Rows from block 7 of a small audio embedding model, named by matrix and row number. Rows with one number belong to one channel. Each number is 128 + 24 x the weight over its row's rms, rounded and kept within 0 to 255. All counts start at 0. Numbers have three digits each.
Before each channel's rows are labels from the 100 clips, of 14976, where the channel reaches its largest size: "peak on" is the class under the peak; "responds to" is what is common among them. Only what is clearly more common there than usual is listed. The data: short made-up English sentences, spoken by a formant synthesiser in many voices. In brackets: how many of the 100.
# filt: filter width-3 conv, dilation 4 (model.blocks.7.filt.weight, 384x384x3, standardized in use, each kernel summed), inputs 0-383
# gate: gate width-3 conv, dilation 4 (model.blocks.7.gate.weight, 384x384x3, standardized in use, each kernel summed), inputs 0-383
# out: residual pointwise conv (model.blocks.7.out.weight, 384x384x1, standardized in use, transposed), outputs 0-383

peak on: /h/ (40)
responds to: sentence kind: question (68); /u/ (52); "who" (49)
filt.350:136090097120138121085122182162103090135115117157125086119155138145115103145145137118145117112140153115151155154162167114126114102154149153105162137140140176151147126126109165135144156110169124138167143125101120102131149154122112118156120126123117152110121107134149100150128186150120120147083113147155120138100151104114122176098101148111097141124168104111123133121150124114101111109177100103147081146177108134120149148087134085117116100137104127095146142152141156146103087130123161177108144117149119138153173186138155143152132116137089125128121123096125104085148113156114127140169153128184120136148107117103087117197088120083134110092160141072092146099131154103113150081151131136140112125182143094127119136118137127146134153157169149138131108128159140165103125097095107084125160097120094123151147085100105116132100102144096187114146131120141150118156094129143131088112108109111151099103134099104137095139119135115094104117111070093123166154126141120103130126135142119131135126123094127171081122146113145124107112136098152121096173141105146122100100131141149139152148148116147154136116148189183110125123124120139111158136109118160121099142139126088123164
gate.350:104153186172138116139117111138099129150156127114110095100133137150095142119134137111174170145154120169154138134114131148118139150107089097074170124192132143111158099152111156114111146105135111126144120156158139104122111097141123175120102125143104119123139116127116138092131125147157134129109126140156088141105092142110081132118125140168134136144107165134098141165120136132149132110113125143139104171118091139152116173121130139130144121122049168131123125146109147160088156149136172096153085133155148111111158081141115121161097123099115099108144089135134175121129150121104131100118123156070096109098133131166128165147125135151163139141169074133169109119143107144124147140096153122114129162115150116140102129138095110185176129124108119064098139125139116126141092115119139107188104113121135120124113140148148143169087153173113129079119120135195129143161105158139117132153101152111108095147145106120162121126113133159112099095151146132108089113118109114113116115138129116127170137143135135121154133149207101088073170123104122145139132100142127145082170118091123121127124160126144110138084097105133090117111102155144141123104120149138119101120149109105115133
out.350:171099154094136145136154131086101148140148064071127103132093153143120151117083120111142160125166080088117065117128126128144140164133110142121119117133128134117132143184178102133133191140110146136137078096141128127115146100115146135130144147117139126146144135125111115066122104127118125121125085125147142143135099157153120141124091163108082124149121118079108119151143171136154139133108132147140124094100136114113126135117077150154093153109184142171145082132140151122152183101119117131130134126114123151121128110131112160134121136124090136122160136112152171122127146132112145115101150116137109100098136126124140133116129097156125171117123131151128114106140121133131181072137100110094161092096135115122152170092121101100149126148080103133107117106097099115151079101150092155141137206121129137122164118109132122094140115116137112133112141109159091153100155167139099104090132120107140097119117114114101150092136089143122168121151140103136150130097142040116132066128143090137125153126144156129139113123193137123125106119165087115142130125134112118142099155101110144136140148135093157087140152124137122096128141109102107136115149134140076134125186137128144129

peak on: /h/ (31); /u/ (26)
responds to: sentence kind: question (94); /u/ (63); "who" (57); "where" (37)
filt.216:097101115124128104116130101202119140174138114078088107092082141156150157137144120129157135125156146182112110094149137139149126157132161132143122117150076128139141111135131117136107102147086117154152147126140165151117120146153113134174134166135162165116125131180153085122124102119141104115142145130116144104105109117116144143115122105117124066129126142136148152162137104119096110147116131164122163154148122138101176081090102088153127111106149123091148108116143127099131152147116163087165110127136116129102141126122124081163086125143125122114149159121133102143091131119095123140129144125132164128117124115083136137138119155140133076102101115105170128128137138129100152113081115088103176117138137123100164128123080141155120125111130151115100089103143165099174103092133141175161118148131155100111104160105147123124146113172131069127117138125141075138109098155148106100089113166109111098109141129128136142158161127129136119119135108144140167095123121119136119163152147173149115121104124146145129125170099143119143168177148143165139136129101106160082112164097134119125120085096095113097120116161137163137112072124121132132114080167119140137089162108193151146
gate.216:111154132122112111141122154119134111157088097144154096095121115119089124095166138101138121166147139110135107162107137118135138130185153133131128133167167130140142100145101150111144147090139151104124157158128110118113080118165071153120157120095076151133135159152127104108148138146089136160132106136134098152159126138155113117163087115118100135115149119135113098093174118157102101158137160150131141116169139148116110125126163155168132165145134150125112129119168127106151142110117147113104077120152126075127174164145139100145128111137126120105156131144144111131141108120126125136100106123115085086122137179160170133134120120154081108116118095111074121161142121135141116082120080126120158132156123145149142147143147147099145111100179147138186170158112103180114151106094137050114141122082101177117172132157141089142138130129157118112152107105103147097155132126108116175125073109121110102125115117139132129184102090106088124133140155132101137148164100141105151117132083108098164130113125105122097125138109129115143101115146144157134152075118132139089153131146115113136136133154106140122081135120116094085138086135116128161103159156130143123176120123101121157
out.216:110187142132123156136188144113167139133132150103139161133145150147122087176158178135130124114126164156135165138124168086108103152102142206107120124135132092146137099154135138097129104080148165134105172125094130079146098135117124126105130155112110160132125136148130156110106085155105156149196160125152143091094100101185141097151096144123184182095111138149119132104095115129102138128120076120122129114157125138172143089092108135172150142117155162154134166146126128142147108083162122144153154166118106116111120136143131150129130138108138141140139141079102080106107127137139102134126135119122125142096130143162108134149121124110146095153093140127137163117138123133129092119122129138111132147120122120125114116143108133102124135098126124152120120146157120135105129135102146109122090154081083140148128118145123171148151107124134195123100147113118125192113149130089132094097162120125105146100120087104128115099076152133142127101136147137154120124156186146119128108123114109081137145110140166174140115115148141141121133146186201105114129105153127131163151148136126172113132154141129144101156124118113092161092151112117095117115128096126132099144099115127112120

peak on: /h/ (33)
responds to: sentence kind: question (93); /h/ (90); /u/ (82); "who" (80)
filt.24:155092139112142150121169096114105166112114123182141166145140124146107103125106118130191140092121123221105138095114143128115099139106102171137150132107117149146136127126124108140164148126125099173111134064113095108087123131057129125113108119146140156153153123169167122137113122097099156110091120153146109128130122137123112111090151139122120119120139113157131118148091093136137102092105140122121086123098166165137112158138110130143093108103134160156133110171142138129124100138132116116122172132081118151104089163110127070136116124143146108157163119157151152145117115134148179138122158113098113112130104111103128116142126131146141137123127130077125119106058121133134072126116142161111144158116085118135153116109149084105147163146126123144130107158128103124114141123137138145136121142126163142125133142098078128178116129166150131144099150159104134124129135124154134123121121151111145086099161123114112189095122146127122170117131163186132104120139147104125135084115152129147134145107151129134143104144173178131099157123109096111130122123129146152125117102145120150095087121163120126183120167161145134184153145155143087102100170146088127139102118117114067105
gate.24:094107129153138118107134158156143111138120147147129111106138133132134137118129133108109155142109115133123046145112116147134124125162138153147157111133125087119121121117109159155163088118160125086103080098108144133131131113140114161139102166151119142169118126110144139149097121108136157166150124142121101179102118141083115158157112120120128134102110107103136174107115178088143120132143114102102124111104121106114132142133162181090176128121129127150123120100122138167121104137108163098143116123140084129141145097128137138119120120136145156123108140137108138102138068121153084154118123135156126133123122106118156085144153144073142143117148127128083109113170137124110136161156128153134143143138138107117071143135114147126116154147153139097132148108163120133140122136106143061123098160141130126158126107141169147122131126108147124120146100087141133168126136197098138131154152150043129135145119133136164138145145164145145064174121148129152120123104127121157124191135144125176120140139085110077169127106183092136092143096068117141136093113179131119137122115145159114172118116133129111118088133135107106130098087123127186105161098089157122146153076123155141163
out.24:206125108144124183126133150150169089168118135068122129151077119130136104119071138073098094166149192097139152144120138130104133190102096171116094137112108107151177128130172121112114135108151156105146125133129144106140117101136128125085124130134138110112145123111139145097118090132133147128175110067143120109102125167150156149086126122157113166125158179127102121111114084156112135127141078131138134121163115169115173136134111136125157138140120132132150171138171107094170112105126160138135129139135114133109120110138127123185101141097106123124164138124154078085122136115141122107099104126166120077107121129109139111133145138122153146125155127157138120128176141144154126141122160103099150128114135142134136125103131118123136103149156143126099124150114097132125113126097139094124078149118092137142126134159129144145133109110113123094117111113109131124108090167143125124136150109112102140154092143125158114166143147101112187114068113129123151125159135166123099162118111095151121066125070128133107106108080097107155135136130131081105152084099090128108130154147160109144132110124165107111146120103121135155135116145100134144086111151145140128137140113117191136

peak on: /p/ (85)
responds to: sentence kind: request (99); /p/ (89); "please" (86); "me" (56)
filt.382:141081120119125114127097118112106140122121093132066120124145147113133122133137111163137103148111110128127125136121106105087143150177089102110136133172096172138128112068118094158166115128135080155094111133123163140121134134117144124136172161087190157119125118159149113108130109129144136131184126125095110097135156169131165125124150137084121077116079163148140095152100146129140130155155115144128155109107119118128150123189160112134100114133130158139134129150179104101129114146114087124146172129112113167112119136139105150139141122084163101153154173120139148164115097132136149147132146117135142129136106136128132143145130136120113110129126133109121076116110167140098101146144121117135083082146144164103144112095082120123074107117098132127132145109150117134143122099126136156122119172093124152136144062120065137145120086134138111099109144104143131120121118101096189143085098135150128154140161106126089105165142163127157142090133096128069150133103109115137167136103170119166125133095114105141135149128136148148103102175133106115099094148168155151139143137155134111139117095108160135132139085105113124123152112156091129121189166136148176125156143134158150130
gate.382:131085115147098141140148093064083104143155153116107166102104096077108168143154079130130120128137160120150188154168115139141131147117086131095159100131105121138147153121139110121122104149119137123125116130164129164165117153126115136140124127138135103108175135113092129099157114099110112107147123111117140110128130142095136084136140127121141128091106138115155135121153120116132135115100099108115150153106116148154135123139154137128138154113109125099146136126111089129117164057107120132113108155063101093113096160124099146131117103141159132178135147135137126129096139105143112114119144150139125110152181100103167158133096123109155131093130118148174180122113133119096164172092133140107088106155149136127134074134121143126119095126151131128071096108135081105145124112125077135133143133133125132120155095105118170107116089152113138113136138145146149145115120138145138130126133125152126163184110116115141105144145151104168143105182108144170110099128137160118125160175148107149095137113159144125138143183087176111100099141152150147141089109116141119146170136134132142102090136134129158138127125122141188106180107185157124141152110146115135162052155108158163118
out.382:104137107200104117138124114162109127168116089135124075164068094090137177129119140122095097128161142133105152103156087114139106093135162123134115112144116208126130141161155142119153138076136168119134133140146108133111153135144175149155130096134104143141150122157091112141120092126097118124109093116171099142130120090081146118101172127077144144154122139105134120167113162143162142083123110168133125150129180167145150115084174120150129130107167102123148096132113126148146135116104130119139071145128135074113112105108130134089104121133124129153148183146138134140127137149062122157153151127126116136119155063126119111144147137110104147124109159094141115118119156106116160090130141131145116094147111114155128130112148132143148144143113043139137127114100090151160127072146144156127151107127159093127131122127182091123116101117129151124142138133124143104160143181122049168160131128132119129139145130142125133139132149141142165122143147137140162153134136090138144159136130116085105119097083122150138157157128136151111135138129143137107133137145124122107137117118116136116112136158114101092183156136105120164094134160126136116123130157133125112145133133113178137

peak on: /h/ (40)
responds to: number of words: 4 (59); "is" (38)
filt.169:113154123114113136132156089118140126107119102158105108149152115117103116120114142109067125089115096136130120132112087126134101102094160099145106116124111139123137169084122102119155060139129106145128104107097131153100071144149119097111135087122121111166137089104123146143120116136133131129142121131152117111116105140113122152143112113069153091136122202122114105125159125118108137094133110141125141107103126096122125141124091125166144132145141127113135141147161137156107145150079113131106112104043094088136089175123153112147141136133093127136104132113126132166104104112137153120134082114133141150147132099086145169147152123143125143103133127170148150112179170115150141140171133189125142142095147065113130166097142138169087175127120115144136132134110105155162136160134147119128114108166121112147127134110149149132168127132128141104174169088128124118153173161128072099166129086145144154145210135132130155136141127133159135119137107094141166121135124087145111144162151146136094121152112151092124130182179123142129114112125139130117120104143141116132185114124129145134160126134117176125162105126093138135084130129140172124120107121122114151086104147168091114
gate.169:111105137143143149141117112103112131132116124130097143133149072170098134132118127112106137150113124102160161149123092147142142101070127161089148114117126156095126167127120153125174102158151143144132093155127089158137165133199077136105128116141121082148125110145164133086121105135101128121149167166064153095127138133135120122124143153154146103157126144133136095161150132118117115172140124114120179149130140117160066126150108127159132130176150111162131137138159098131173115139073101154156113140109121118096137137169138130191130157125137113145144122121113137119165164157141113140099134132172102146111114099154124128166093101132139159083125097133128126161113145164151131112130133093138162075125120136120106094118105151123114134118115076118138145111116125094089129126148079133126097133099094134104141091131107120123092122153132132145097152076118089118124143073182110119101147139159144110125106141139123130171172097090147153131128075133147146077146106131136139133139116182131153114147116097167138178121134137108111096129121126150117105116133128136170163108117141165116096101092124148093091078135120139142098091152123130104128141129098144113116139081131137136
out.169:168127136149115094137158089115154126110118164078132069096124116137150136114140102089138174131145175109110138175170180120140170114138126137107115124124138111100141117116134135124136102072120150101136117147144102122138194127108146141178127126119118123133144141114111146143103165123125124171129104191087131130142121117152124107144145123140132169094108102146111136125134076128150115118124194135115099148111128130147143129161170145117150128123127139133080112139121112084145128133126158124156128131100122118121152092142106128129116159136115101130138184164115123093079131126062125141127135130125121161145136103128132144088127151129098175070107114144108157128114104125130077130132116100141108160152104134071103146118135122128154125129181144126171151087141153137148097089133094074128149131142149122142128108134123101097173196104120164134108151118137136154102103141110123154127151104119129154140112117138062143163114111138134124135144120140101124105134110050099123129161135153137125145109117150162162085093167112110136136178136154147132146115134078165140105123118187136165133121112129169112094149151104090129157142119103142105147143154102108116134141109125163114

peak on: /p/ (52)
responds to: /z/ (98); "please" (52); sentence kind: request (52); "where" (46)
filt.306:136105111146156113149143140135116106140128146120092120148108116144126098142127140058125155110176152100143137121128161066177093156141132137123125081112107113141163097154104126152146095138130127122166121081154144119171102116129131135162145118192112117115156096139095149146132168120131164106103124102106115117133113112127126160124116112073117152068136107159106113125108122127117124080126091139086115155108074119130120120083154135103113106152118153092102123138149117154146177116155114137099152145161137093127063114155104095111142137114087120156139127140101116138096126105115153141102127145129130135173121144170126114139132141095089109156136091075158110117138115145129160057154110144118102137169150130162090104128131119110197095146143124166161140116153146120097119149132121099093147104122113127133147066166169113108093142121144178114129141123155103135126122089121104157119162131171141136120140098123092154140140150118123124121134125111134203159155108113139185138179126133114131100123123163158122151115115159145124152119170155139153113135148118134125121147126097142108135090171133143139127107115126119178106150099124128135136167138126137103162118104150106122
gate.306:162134097144101102121122155095123154085149123073119125119163118159098136159100098147125150147093106120146137132198125145112127109131172130117122138134105159163078159135160130128075145108107133121162083144138162122165137122154117115172132087103107102115141145176076129140113101127161169120137160085134136131143123091130110105057120118148124113147113124137109142133130126116133115113162114102185147121097168111124116087129169079061137121125136087128142129108138123126113137111112132147152122141132106155147158084106083130141114075147135104144117101135113134122127196122113136131178123118107144127101165146168113111108108148090151108142116156166088147142121163157101143125143090115128151077148144158050175147148102140166136100129148125132134154166123132152134135132184118130136119180137140157114156138126104155108125077159133174129133157169100131176114102143106109137113143137080135128137111105099130146137142122138136128121120158121168121098127100134186116135138088117159122123118135124095105116140148131124126092121127130133133125109129106142105105064142112115110137132134113100096133152142101145141132126100160098127146097123113147120123176146157124113
out.306:135129158112068148134136156131163134106145164087113155087098085125137190222077187126134112101125131156160181123135121154107085104122112124095105166117127136142126142114186128095131165097123052166114111141084111116114114116128164135143111154150173147130114118109122081086077120132139107106103114119139146126146152115092129158120131139124083162159118154124124118141160140145122127059105166113114143111140159162139114127161156134117097139138124072118130133100121153166091116096127129132123112143093150144131166112101134112180154158136091136101131128138122123141068128128117139155144125148129115113129116179117152143085117103136157155067156118112131136153091116145133096164092119155112141148133158147105135143082138142128126133115140133120103141123123116130134103116108147168131167143147133107125152129118085148100148126125122176119118130126128121153158144139107157146161150122124114155141139104175131097089104104129134150092117179153079103127136135112141118116152136104116162142112160124143099136088176143155162113156110122148119165139127144155115147134156137124132107143090105154145140124128115121066124129160133133105114123105129124117112148118133097139

peak on: /p/ (65)
responds to: sentence kind: request (74); /p/ (73); "please" (65); "me" (37)
filt.1:142102096144122137101115119150144151146104114123073149135110116152125140094106133145095139057099149168167160141087123151130140086129124124111118100113114104129079145136124145144109165121119133111102116052112140071148140157131124117099109106084111129128128112115092130126091123153097160133100135098129156105124130141117148155110137123134099135137144168102154107124166134100156124121148108141124124120117142124107138121108109165135106163120159130114153170111107137144118115158154095148101122125107140096157120149157149108145147103094103092099136112141138097134133139146141121117143135171106169111190136132079152152130146123100141126120093133131108172149097120158129118127146118146146140179105169151138116127103118120145096126135142146164149150104146159135175147156156105157153148165137138141155153110109137152145170115086177062126119096148139207141122118143161190177131105122114143143135140155101155123089116146102087116117128126147124125163121118093107087120146154139097116142074104162156116144130088138131128135125136138123126145104114135138152138086109104140123107123098124116116123120121096139151156126185122090103190136077180114099093122105093168094
gate.1:152106184118143124117129096115096111132182142084104182140116108115110152136107137149161152117116123148071178099153137131127167173085135104065123132127136158105175127113144145156141175115150109142085092157164133109161116133155149131140137133145152111096080146132126129134099121142091093111119114101117166101104141130162118131113110162124137152129113122137111114127117150132145112117148159095111121126183112113086111144146138105107136113097149173098140110123123117120134135154182165125149128117113129118081155138125122151143118121124138116163127188136141110096148126160132157090166112152123151116129139195140147117095113130159136119165130132169096103104141125103141170132052110122120161124171162158112101114137088078112112154122061133109157114102126152109147136093145155142141130150105120134126146136134115093154143134156109119117147152142104109118131134159165100106123107111079120073065109080128148157115149134107144131150152104118112156109136113138096114164140121143124126151121118164152153137117152108127129108119140123115146110086162122126063144087165112142141097106120147094174122115150122141147106133124112133109102107165159082143125141111138127101
out.1:112113133117098122124123119116138149130141135143140153141133101157116120103154122137132094114158182166153128119138130181136156109159122144165142153143157107147095156143115154133132122039118106070132126110115111156138092130165152137128137123128098097137155130123157096095121121153107175145108163067134118116123126111127129132083095188142151118161154126129111171060131065136086130129180161152133098129169163145135138155107121117121171130114138148140110115118144116115131163111148133125154155127122172132135156143144122114129160123133141139117114098140118100104115160128094151155155149152126136113154112126166141118115110100126083123107090119114135082128152116135132140173136154161138131089122118112160145109107111140112124150133131141091134119144150110116158108116110079175115163107102118097119147160121143140100120158129142116124134145115173127103101122115138106158117097131088135134117117113162131093143112084065128096121116119126113101143115122045108131112119124136059139132143135134124132098146126146142162135160109138136155192141137160152132099100103127086115156099219117063133103122139099141143121111163128138148144132153165147141157135108153108146

peak on: /ə/ (70)
responds to: /z/ (98); /w/ (94); "was" (86); number of words: 4 (71)
filt.358:141124061145124133132138099128121117103141133100124132136102092149142169117109121187118128125138097151146115126097125114103115107093082131111084104115068172070118103145114147118150124116153089156092141178119095174129169095104135131128117141130106143120139125127139109109103103086123137133087111123157169134134098147120113145104146124087102138105122157106133130158081134115146108157156171107174176118117116139166110126145105106133111132136142161135161143137114111110137132119148157191098125124117123136106102105190153185145108152127112160164135150144110148150125163163168133117133102139142092113131151134155129128109087132135144130155161111160163118108148154174149108111103122141142130140132135106151107099129139102136159159143128108150123077167114115160153100131135126128113144138107100165131139152105088146136103106116141100146141145129127100139135186138087153118153095157129106102113136170165145119145152146077143097102133082130123081120163129094132126129175115117091081167175153119109132111154134123138118099128164125113156109105136110138163065130117139136088111164104097071148148170132123127168139119134121121094084153108108144143126143149137138121
gate.358:158123098141157146115150102100101114183140153170134107103088123106104188136129151111128116103124130142105127131175162140072138139093126138092141114163170147136103129106138095185137118139119108128075158193117099104127115149116142093087143133141129098076145136090119136102124118099139102117129159145150131158129124120150169103124116157174161119167164136110169108147124177109090124135101160141150159145131118158142166146146139109128130089132146157134177134129164164121138149175144095142095096148124102131153127146125098146115134144144143132148196129152157137154116156131133143115134113069147127142125125156119128160141135100094113131122121138132126147137111132177127116115122133128131114116154157144100126134132124119157151115107101108145150154090104089101096091100147129129126151119108159126128134070166120136162114099143091111125132123135126121112115111152120133163137118117099087094083111108110155084116108152166142120085182136151120123124130108129123109108113136155109117151106101120126114167130081123111100121119161110130145175097141143096158134116121130128062112097115109063154078136165110138137137159142137122117130099149130101097091119152163117062
out.358:087090153113130128061105117154140065128113114109109113146137174105161111160124149076198131144132130170092111175114099122110131099154141096144114118121124099155143112061112140131123115081128097116146171124119111154132092112160149115153107160118144127139118112157149102138129155137106123105138227157112121070128155111107137129108136161172101081164143136152150088156102135129152101131122044124131112102110107124121125096137088130137146118112185137121121121127144102156111136152121105125154105132125132127124131134130106126126125128114120140117145154111133093117125135143123128112129155130085122160107137121125122143103145141116100124101134151130118135154144082125156098129111130129082103112132075135130135163153121106127090137120118124147140134114132148124137139144131137122124160094173104084132085103113111104106104129139102134121133113127122120095172108178116070120138122137128111165115145124152140112082128167152147097099107111122103122122120109161147143107122121115162149123107150162109149148136110084146181134122086196120095140129153186100084139111127120111152126160159123129120098100097117163052139133155146094107119128143127123140154111112130103117

peak on: /ə/ (50); /ɪ/ (25)
responds to: /ʌ/ (33)
filt.330:119111126169141111147065137114116119133124105107174110116095059093098148120123141105111120098150109137156112144147108148145116116158157146147133135114169126135084155159143138138142134123122128170152078120129145147140100131127119101102125132123173102122167098144120117104162114119140142122102115113182114165114158168107089104145072100156146134178147106104088088114141184169111168197124149128150121151135110106157129124125128159108124131124164154148133121119127142106129157150144109145084150135135155130141140156147138120158134105142129133129109152131091131102124169103092146150124137127139152125182145130152148145144162110145144138103144126127132154167183162125137137107128089123146114161113129138105157166124159123158120150118139099093102151108118184087177180111122120151139148141128144120153121108111108162163182134133109089119130113120145132138161131122150134176105108092114125117120123112092094154124085136138113103094096161139152099093131095141089121100154149176115136103120077098109101142122102135125117124129115104112109175110131101100128133137099143107096107140125132116144097090124100107146135128062139127115111144096188102107073115101103139112
gate.330:132122138135156119156141147111112164096163172142093135168132144145125114118145132134138126179125118131144140143140111139122122117109163127154126128174088135088144100135101130126179119140133128142106139098134107162151154110100163185140099077107144111154104160137185120091159144116129099110130120131150146091114093140141162095061125178137078123092111143121144126138090119140132131150170152105145128149179148156136134147130103119124123120150139118126138105146163107141104163158096129155146147161089114078152100116081133136127136133122117127150146160162118096126128121174151058143104149169134096148123107105145121126114092132158133103164113159128134142137110132167078114150141152112152093117149121137155133098102113141128131137156129093162188138100103125107102092133171130113102124096123096175097112151112152139099097144154141161112136125130136104135134130107112143052113125106129137146142108145132164118141172118106105108144136130134134150128148138129172145120128078132113085110132155113079124135106072109118179110099124114090135119088156139139124141129138116105125083117122129143094141129121106061140107059117136133141120142135124139114146199136104152142
out.330:187166121127134136150155137106129087146151134103095122162112158080127146130084107106131133101136157125107067157175129155133150139124112161120154132112131065092149128178174150110126125124132147140121101115161147122137101101122099140203128142149114091138119144115140092105092167138110153129195113134129110126089144108136132172105120123084122098138115136148129138152116103137141114107096077129137119151076171163119161134104199098121141141136121135102129150129145149135114158149123123134132128114105109135149118114109137129122143092118146121138137158094108123129117100096146128107162119117107136150125128156155127153159118118139111173115115122119166129128117104130101131152115166101128133101100121146139119131158108119165154122125140107131133117152122120111066139145090101195152141140123150124110120112127148047147158174139135164132140114142155142150122141108114093134167116114092125121109092130125132111088099126151140038142140139137118150129132153076095143132122140129118087138135169122156128114132165110131147168095167166160144112030133103119159138130149106099125111131167137149110161150117110126118134100128158133151087094112123132142124108153133123120

peak on: /h/ (25)
responds to: sentence kind: statement (97); "he" (29)
filt.63:147144105129132181163113147117113177119095100116115124148139128102157142167155143129111126114131152100157099133121108095078160153153120145092134135074131144139126120154115141162154156131136163162123174113110136124150105119184137146095118101202134095111155148147128096149142097098116110134151107086101133123139137135129123127151163149066126117127164147139095099100176151115148102158085132105146153124107108134141131084116118133117159142145167115137102128135090144138116095129173116170099142152134158145122118104087110121168111130152133125130177069187115117131121138097160131148122110111082148150112147137086146096152107160126156123103123087112122132102090140119104109111110125119095159125131122089135113144120165116090111137136153132137122107139118129132112158143157106156154131154139157126133094079118127113132146132161119126134144105124114161109095141157150130109119128202098136154124148127105104178154119131144136142093095120075113098131126146111145123105143080122114115108094068119118134162093167172128131146117132140118074129144102111126145115137090148161088053157158137140106131158106157121121092110123145139109112111111167099119137156115129130094
gate.63:122169159123151101160119133145180123135126101126177170119135147158134095120115137162138132104103141135148146120116128156113160105074135103107120148101100126148154170132132149148095154110148137114138158129136082162088134106115131164111097158176140172114124163153145132108132147131137151131177120136118132105136083161125160153085125107120163092136088161130115117145105119137141129150159105105155154112120135160169122115155108066154142110124106164151143121140133156108112171166118107093155102108126136140102109153118101120141094132153166117128171148140128092130149149098155156135135145122119146102124138131149114146127096129148140102122128087180099135103131088112145119126081143133152091122123111107172173124139110105131123130128109120152139114110149150129114115088132094130100127140126098124129106106110124123155130113109156108108138164128115128143137142106098132091068127133116110097109133159153140154135110092121157126118118124135182157133128125041098120100079132148102106152065178127138151108144116089122147145171127130105181133121086123118109142107122105111131075110194111102126189124112137070132137142163107102131136120148111081128149129115080154094
out.63:093142123098210091136131150131113185100125070129152165141165111109129052111133073116146147058121141132099151100154193148144087125108110112162096144118116162126141152114102139120092153195126091104184121131104134110145134090119142114129122135102141134165144108132123132123124110124130125109169091180140083068090160128092120114132121131090093156119116143138106146146102104120112114162113139135126149147142183085126157102158114110123115165152120166101140142132160129093150151083126115132099123121122140157131167086128127134094079131107100133119144131102105124128099102098087107134119120154120134118124116142129170122145142123138125127125069165132157121152123126153124107136102153146156118095135128134181104113100126126136136109138139144170115110168166122124119129144120145134108140118129119093129143152159104118181127145140138188109124154120149142079120135137132091145136091132139096134140139116134142095102110103130122069131145111182124127128105112094139102142119090136144182139119086122118138106109104134126102132065110129091112135119123093163167122157130129115135115146093127142112148130136123133172125100127112139122116116115145155122131094105133112122

peak on: /h/ (41)
responds to: sentence kind: question (58); "where" (29); "who" (29)
filt.67:141102085124089115108146174117128164076120100124167128113100099118146108135129096106124166139123109100149168136144126102115141152162087126108124150135087138123136098149096148093105114117101103088127134128118132075183136136098103100139120142093113137159118104166073163136119121110145089126137092190126139163113134121163171148124127131126114138128167088152158155127180130158155131119168158109137118111178156133144150162161149157133166146184187154125136121143124130143156150153175126130171135105118157130163152137137135158103134132138131129160148142161126142153141115138118104165138134113119164135098126098114154127140134095164083130142071131105151125146146132085083095149102136119164181113139139144117117142101092133132124107079097120116131138143096109116127169130100150103137102140077134168081142121115107139139131129107107113175121118128104118117137163117105110098171082133162101099122103102139160148136163132128109133129134118150100163128127134140137118158141071081150138160098126128098128081126122108112129128133079141133146099129112118136147136087112116114116151126113103121140144156109121130145145098157074077129095176163134117105155113113126141131
gate.67:134137166125135118147113140162152125175132088154089107144209182140125108130118105150138104127120137151127095195134130120192120136126142075138098115132186107115119162129138152131127108144085122146099116112159152120117108161150108110131119139149132164134131190137123140157115092136125164143104117067114094173113124139163123119134094149123096139129145135162124116143128123160145130072112092137158104122138114146082123144167137121173121096136138125091160112091162098139118148096149142095165119075137120117126131129092127150114120087094103159123108125111112117083142091122156133109118142094112128129166152165144126138132152145186143150143137115114127130137149102119134164107124107135145149105174146120139152182143119139149157085151159146116173150123129158135149102131133140144130116145119126135156174136140141128147123092149132111124100122170109145111177128126126077127107122161089111121128103131127135123103131100095164074132130144126168159131112138124077103143126130102068120107047126092113121130105179128115141120114101112159124157117136117139128103125145107142140119123153129138073097147109117098122139093113139099104086121117130115117138079083107120130
out.67:099138140132181114121118158105184147150126139168147136159137071128124163160093117152091138102164174108111084174086124130138128121140110125139117159106097112099153144138118123121126082088125088125126132161142153133091094117150102148121170118160110143137138121143110100119100108155091059155167129169133104129165121120149136119190127118136168090119165114105109114104114151128132143141112133159143121145185114159133125154122113103138136134119121096155126129113115124178080161097136125104121144108122138132144148173086113139136114126108157107134152115140136127120145097121101178143161112122102113122165136115164131140172128130119118155109173106154174146103160132108131151114158136152125130131125145163157129131137129163166126162123164107111128155110127141143138134133146150129122174113113114113085152150160111149158132099093113082147133121133159107144128123125105108164165079106139110143136126132143109139111105122175131116146130115081097129112091120122122137146119170074128136167106097124142143093107145161101105124131118108134107094138144150072060147060106107177113164141118101141142094119146102084143133124110117104155157132171148090111131132085136110121